{
  "model": "image denoising model",
  "image_size": 32,
  "block": "basic",
  "muon_scale": "match_rms_adamw",
  "lr": 0.0078,
  "warmup_steps": 1960
}
Rows from block 5 of a small image denoising model, named by matrix and row number. Rows with one number belong to one channel. Each number is 500 + 25 x the weight over its row's rms, rounded and kept within 0 to 999. All counts start at 0. Numbers have three digits each.
After each channel's rows are labels from the 100 images, of 14848, where the channel reaches its highest value: "patch colour" is the nearest of a few named colours to the mean colour under the peak. Only what is clearly more common there than usual is listed. The data: small charts drawn from random numbers. In brackets: how many of the 100, against the usual share in percent.
# convs0: first 3x3 conv (model.mid.1.convs.0.weight, 256x256x3x3, each kernel summed), inputs 86-171
# convs1: second 3x3 conv (model.mid.1.convs.1.weight, 256x256x3x3, transposed, each kernel summed), outputs 86-171

convs0.173:526515549463489488513485524491483504457510443495504488509496503508517497502490496527491499478500515549482487497497523473491502506468522501527511521513537477515462481472488486466493519524463480514520527499507484465462532507498499505494469576488496473480489499
convs1.173:471537509504523557529534490541499472520503562466505509485481481503497528454521484487478488499494501493513503524524500491463496527469458530516501541502492503471482526506504478511523478515478486550505501502461512505562498512500516495518482439498528533535503492
patch colour: grey (64 vs 14); brown (34 vs 8.3)

convs0.172:509493523505491550490472499519502502491498510497505486519480545519494487502453460475515508511496503507486493513505495501492505520500494497518504497512502501512513482506490496543475474499495511553485542505506503502446523499502515498500519471513509493509497529
convs1.172:554504557472470490466512521463466493472458485513512461508486482497511512493534479498516517498483499502515485529536438500485521505509486492503486507518451493541504482478500527487531518457522455467522452499515536509522474491502505478486487483521493490520491433
patch colour: black (57 vs 13.5)

convs0.191:496436518503487539515526592506510541540484500496510491483494468490478512478445511493503508516470514503479535513498489508513507463531432486461504513475522511498483486511541531501495498500503489489497483510512500501508542520536531479515416546485512506501488483
convs1.191:491536494480482504498518446487529438462530518492538493507537493481489541475546497525509545499505491439544509502503497487482496500488557489564499527522472506471515498516517483488552510512470487483518538469505473488537492455503476531523517560506503501536492516
patch colour: black (40 vs 13.5); brown (29 vs 8.3)

convs0.56:506490506495444498502500500501516514505493492502481491488492499518499512504478510501505491523487506509513488504490531495496522495495488493495499505503497513505505491496500497484513482503491478485495499496500525495513509503500489495490505464496471494508495507
convs1.56:532496507485490503518517535485496548516515493504485469510482498488500464503432511528493535486506526541500511514467573486502504528509509508493487500517495495489510493528455460490543516525505497515490504523497512525497507496486511499459510510522482510488511521
patch colour: white (86 vs 35.5)

convs0.161:478486487507522594507497564494470536536463473522499506502512458523511501501523474474475504508420485498506489448520483538459485470511486528490516537498494494479495515497532486469509505532498497503469513520482492477485521520509452469471473428477498495491514508
convs1.161:532480514485463407501481429490510501480526503515440488496497509441481532545458527573526496504542524476507532559481490501489537499478523452508488515471524501491494457497482545535493495490514497474528508464499491490487501506485505529516556537469505510518457516
patch colour: grey (37 vs 14)

convs0.111:430497490495504496514524486502508507510527515510503504488475507495478475500507483496501565455523475490536517486518512499488506504492485528521477516495519527514524497469488476519509522469494530516520495474502490508490533511494491441511488517499516514482492497
convs1.111:482515465516466536513468495469428523529512498489483503544513502540515500486534525464492515488490542478519484522503511496467492505496518474459504444538501454450495475538471512528466541528548501450496468488496551483500499517492550490524495504482533497498473466
patch colour: white (72 vs 35.5)

convs0.139:492469487511477507489507430490490452509503493467497503504498469544440498495473520505449495509480500513521472497502507522508514503471483473573553516528509488508505483462526508534511493520489506470486513498491504492487492493518483482515529483503494499476556530
convs1.139:535484499483469510543459535514499500500502467517481490496502487442504512505523498548538523456500469545507486506478488457478480514494494480460462454463500533521512529512507524468481528476523530523506465501475516468502525481487524500508467461465520498585481488
patch colour: brown (28 vs 8.3)

convs0.14:465508515490504493481486487497521499498517488525540532485520501488492489519485520495506464492462510499514495489489515491526501497498507486512469489511475533445488483496510501487518496515498547525510494520516486519489481485485487483488507506509510460497510485
convs1.14:472469519519502532502484486502458506463523535493464500524493486542510494484548510518490551454511528501495504499512450539505487530507521496490505502465525499501508524489526498530488552506524507502502506470503468480493509503499563497519462520500494535472487506
patch colour: white (60 vs 35.5)

convs0.143:514538471504476520497527466495534419502535524515508494508501485474448502508530484507495503496454504442527509488487525501487513515488504484566491499538476523510479502515478494546555464439510467503494525487477502484498530498460487518482385489507498492509544504
convs1.143:494492546520521555491499502510468474497450482526474528463503480492538505448486527506499501560476468550478514524489510516484533513529468513497515501491538487498499493505530499470490503514520519545483461503522540512525491497539491512529507503471539501499480545
patch colour: black (32 vs 13.5)

convs0.227:497470504508487524498500490501508493514505485492478493504504574513508534600525527511501502498505463483506499467509499495503459513469512468488495506465511511532470501491485503513471516510496502514495498476488499528477518506495484496489484498512422518487501478
convs1.227:431496507486547487460521485498499486479533486497492511526487462509534477467499513480518493509470482464463493502476473500519504473512498482518482490526472521559484471492480506469489496489527483494529486552499517512511504510467510487543488512522494473536507517
patch colour: white (66 vs 35.5)

convs0.83:514461492501515502497464440489493464516507512475489504500470517533464473512481512515510512496504512561502515473498482496440505506483433460511501507510484474474523488492504517501563490481489512476494504507508479505513514504511516503565424473449435435520470510
convs1.83:467505510467526533547540520485491566482491491508539514520472450495539511502482502474493499525523501428477480493520517547548540518487520514516521503532523503488482475528491506530502486476509522501504503484473486530535436510524491509495536459550514501467493499
patch colour: black (37 vs 13.5); brown (27 vs 8.3)

convs0.220:518497513502462528460461462487514499507486526512489508484497477496495504536524496485490506506511488495474499475497526493497515496551535542503510517530469502502483513540501489503515516439494498514507452505526502511508517496490496487524481479490501518508501538
convs1.220:477493433515563488526516543483508476505493475512492492536504479479479489514447516511502484501512502534506467447489542455509498497459464468499504488472473534491519506498495492500516438514479498523507521511496477467512490490500502470492493513473484475483491581
patch colour: brown (30 vs 8.3)

convs0.9:464420519498492489518486493498517496503506490557560515477497512511482496492524519494488544511513486501507502507495528499508497512531481524498477495483481491531524514497543497485558489506517591503501521501506528556504430499504488513509525486505476508499490495
convs1.9:464548450460543531489494499508490541473522515508471513520516495501541487522537461503510456516482506486486514496534454534516447494424517489518499494521504533460521483461503534523481511523493466473534524517504499503483500484510507528507514499487540523505503525
patch colour: pink (29 vs 11.3)

convs0.154:491422490479505506481478445486488461507500506475507503501490513556449511511493485473499502492488503530501471524520536530501504502473479479537540543566511529504494489453478523511552468473489495435500484468524487481480522505497486497556504510484499460493506497
convs1.154:487542494495531487519534516506514523494475468478513494502488491431552513493471509534495536488505492508506490505462474492481475511489489510512475529470523464527495499557508519513486530504527499501516504495468512508531453499524515509515545464499525524535462502
patch colour: black (41 vs 13.5); brown (40 vs 8.3)

convs0.190:496508472499485502501493494484480534498489500493491500499515459544492454515501496485545497507470510504513499484482544493476514485534460500561503486442521495522485489484510486534490481443520489491502484550511510488460487485498501487472485524482500539470531539
convs1.190:511502503516517489492500519506517504477512499513499490497555500469500552489510487524485536497503524536466483581493456493481541506461547521496527534538537514534506531516502481501504531496492535504485512459502467518483475494511507476486548438512487488538523480
patch colour: brown (39 vs 8.3)

convs0.178:517493500498495430470514500492567473487509482481492508527493484479480504525485518511487493487527553524511531531539532510509482480520458533501471505501513512505476525512504537553525474498516489507481479526428493500466564515498489500506524591487518473535536480
convs1.178:462483533466490532512474524514461474524530538481563535519511439492474522461520487515456512538508479482499505467494513508510497533478474521498488482493469490495485530473490421462484475506476501495525481465502561557524464455458498516506492470541512520506511479
patch colour: grey (53 vs 14)

convs0.31:501532559478464557520495488482498490517509497507505504526464529483512512479514494531480531526493510494517512553497495509435536506512514507497492473526484518499492500527474471507536515488494504514500507523489490520450484493498479506519488493491498480474503487
convs1.31:529471494473532517507503531484504533521538493469478541483483505536481495516493534518474470479482487461583450434515566486558480528509497476491513489482478512468477490539518517496519463502470507477499460481470499464536532500479497503496477518464536515510466505
patch colour: black (32 vs 13.5)

convs0.57:495434521499492511509512543497497419514493487483509514496500483486514503553478501503510505510473516513488493483525530555485507539522500492528488497522511503518496491510511526527515472494500479503498499494503499480529543508512499499511307477515493513503494522
convs1.57:548514474497446496480434469454504488539535485541477488498439490503551489447517490490513489498467507519513542479486484500504515495484483484450488479464522528499477516523489505456510504520499475517495541489473469463444546486482482513495537543512504499529505488
patch colour: black (45 vs 13.5)

convs0.121:469421520509538494475478459498514509501478507525510517484510482522483514514464517530450497490492457480480504475484492482454484541534473504436462465501497526457491521462533486522496547491479559535448471459529522529478455437473480434509500532537465547480521470
convs1.121:519477494524457470521561541530544483538535517522477507517513530521502515497510464469504478486477510546524498504506510539496472451471509500549497511512513508555465513501517484482531445496490481523528495520470510505515532485480495452469522498486514455558548546
patch colour: black (52 vs 13.5)

convs0.213:530517509507492523499501488489495514499493506496516493508471487531500440482488525507516516505530458497485507517508505513490529472511522489480485480478501523498525512476514507510492495518520507478491486521498478497508514528503497480490501519516513490525496511
convs1.213:521494494504483506514499517467486557535483502531534509495511520483487500476482500546514496493485530521523492541482541481509501545497500511531470496550523510487467513521497471514540524520483519552518535512452480506481497480489500514469528518519506501474508491
patch colour: white (67 vs 35.5)

convs0.59:483488512493518519516496495477482507506465505497500503508498477489495520493527525509489508517494500495453471504480476489488530487503507484508507481511480517490521532472510513519483502487502482499494481526502418481483511511477504469511496502528519503485521497
convs1.59:532517471489463478476475521547485470507500501505499516473533456527469522487502509512503528494511473500514509471515491532499503480490526538480490520492527457452485530496528516549508496521485523503503476477511510498529487470520470531489501504502492458504510471
patch colour: white (69 vs 35.5)

convs0.152:441506504497493503507511531500519514513460514500494480518501517498490535536492529441536610535486470506518478487518529496487544529499493497496481514529504502513510512499508493492483485491481480510494479503514517493490492492507482456512485558463513498538532488
convs1.152:544515529484460489510497493544501541471470489507507501523518476491465494508504474553495479502504503476470496490519511512459493490469524506504495543517522528506522500499511469501483494500514552459507449468526489542518477497532525513459485481488509491488531491
patch colour: white (67 vs 35.5)

convs0.102:510512477493477502461496498489503539497497527493511492492510510518523491492503492584535507511475489504506483516486522458472515485461504500501469491550528512516494477511482476530520468464496497499506500511529464513438486484506485488474488536467510494473508509
convs1.102:504510546489496501474522523474465509476536483525478511456501512498504525483500472410430507503537487493497521466516512510510512534504508535496500506486524491556510502488520513468546520528499515498487478470468520443524486513467483535472542470506514508519523497
patch colour: brown (40 vs 8.3); black (31 vs 13.5)

convs0.138:510529577493488503490489493490508511521503502530492501532522498510501495505503477475521479502464492502449500399509523494509493488528501502526484502495508510502457499499501481501476469502486508497507497493516498557472516498495484510476499480516502527488500482
convs1.138:531494502482530508479481542493496509506494543490492546512506498494507496521463539531481505474496541532474451641518525500535482502478497521459519504538490478508518523565483474458476481450507489508469547517505504479519493489491520508499502523475525522466477519
patch colour: purple (27 vs 4.8)

convs0.32:497416504498490521508516547496500443501492508472513511482476503495486513535476507519516513520488496545484507513479497505450492491544513484475481501467503494497529480510506505502544486478501483496476500499522478495522527488498489526567341483461499465528470510
convs1.32:497516500482505482464482439512492468499515522524492497534511503534506496474516480451476456518470505429482533471510473524560517511438483499503526517522503497483462525472497477509536459502495496516494538462484472523507500499515487476471548521533476520436530479
patch colour: black (49 vs 13.5); brown (30 vs 8.3)

convs0.147:522508528486523460491481503536453528510467482528490508501478502469521500505526499442495513507501490472487511504529471522488503486485532499452500498506515492495520482501541436509495495486506461464484479515444503499484545490452485485505488497531507483527512495
convs1.147:491512480465511528489502458483513490507471504447500491480499487501533479506498526538508448507495474511526482505515478502486456492528465542530536532500512499517486481488491507518489473499491486514543522458537447540504501524497541501492419492527516492440479495
patch colour: grey (41 vs 14)

convs0.157:489525486498481500509506510504471505502480508487516488557509484530506510473566532493477643490492489486488500502502544498477487531526497489495502535486474498500523482485510477535489522485523501502523436495500513473504521540505487500522493502497533544500496502
convs1.157:465484465458516484506504485487507560473513486506491551518514509485482492526493457542514438485504508518474504452547493508475494506465509498500494496548512505531497541512488503481502522503494503468510502483489454542481472498500518464467459483417487495513513516
patch colour: pink (33 vs 11.3)

convs0.168:502476491527477495517492528524543493473483494532522506521469510525480497487538476511483500498471455526488509498476490507467499505464476493475523532549498461553500486454498490492478508501484517464548528471527505505445476480502510526483530494518507465508484534
convs1.168:453503499536535519491483512479472460515488463497537537496511516476490485489484487471496514483532518483501500490489486522500478493486523481503520527495511540452485480515513522513531522511510471512457487409521491502520512521493483483515506508493454520515490478
patch colour: grey (62 vs 14)

convs0.38:496504490496485541475484491481501531506493521491503487476493514512530495473481519538463496515476511490505497542527535482475482492453508512488505514592515491510467491525495491482497493465480485486501503490491507476476496496500496494483483498494486487504489489
convs1.38:506493520478474525506488504493474489507528479473502485510466496478474469513513465455565486492529462491526507425505491482518476490551482489507500479444480504490495519467529512527480483532524463508506470538513525506504528500536506529512516509510512485532484533
patch colour: brown (42 vs 8.3)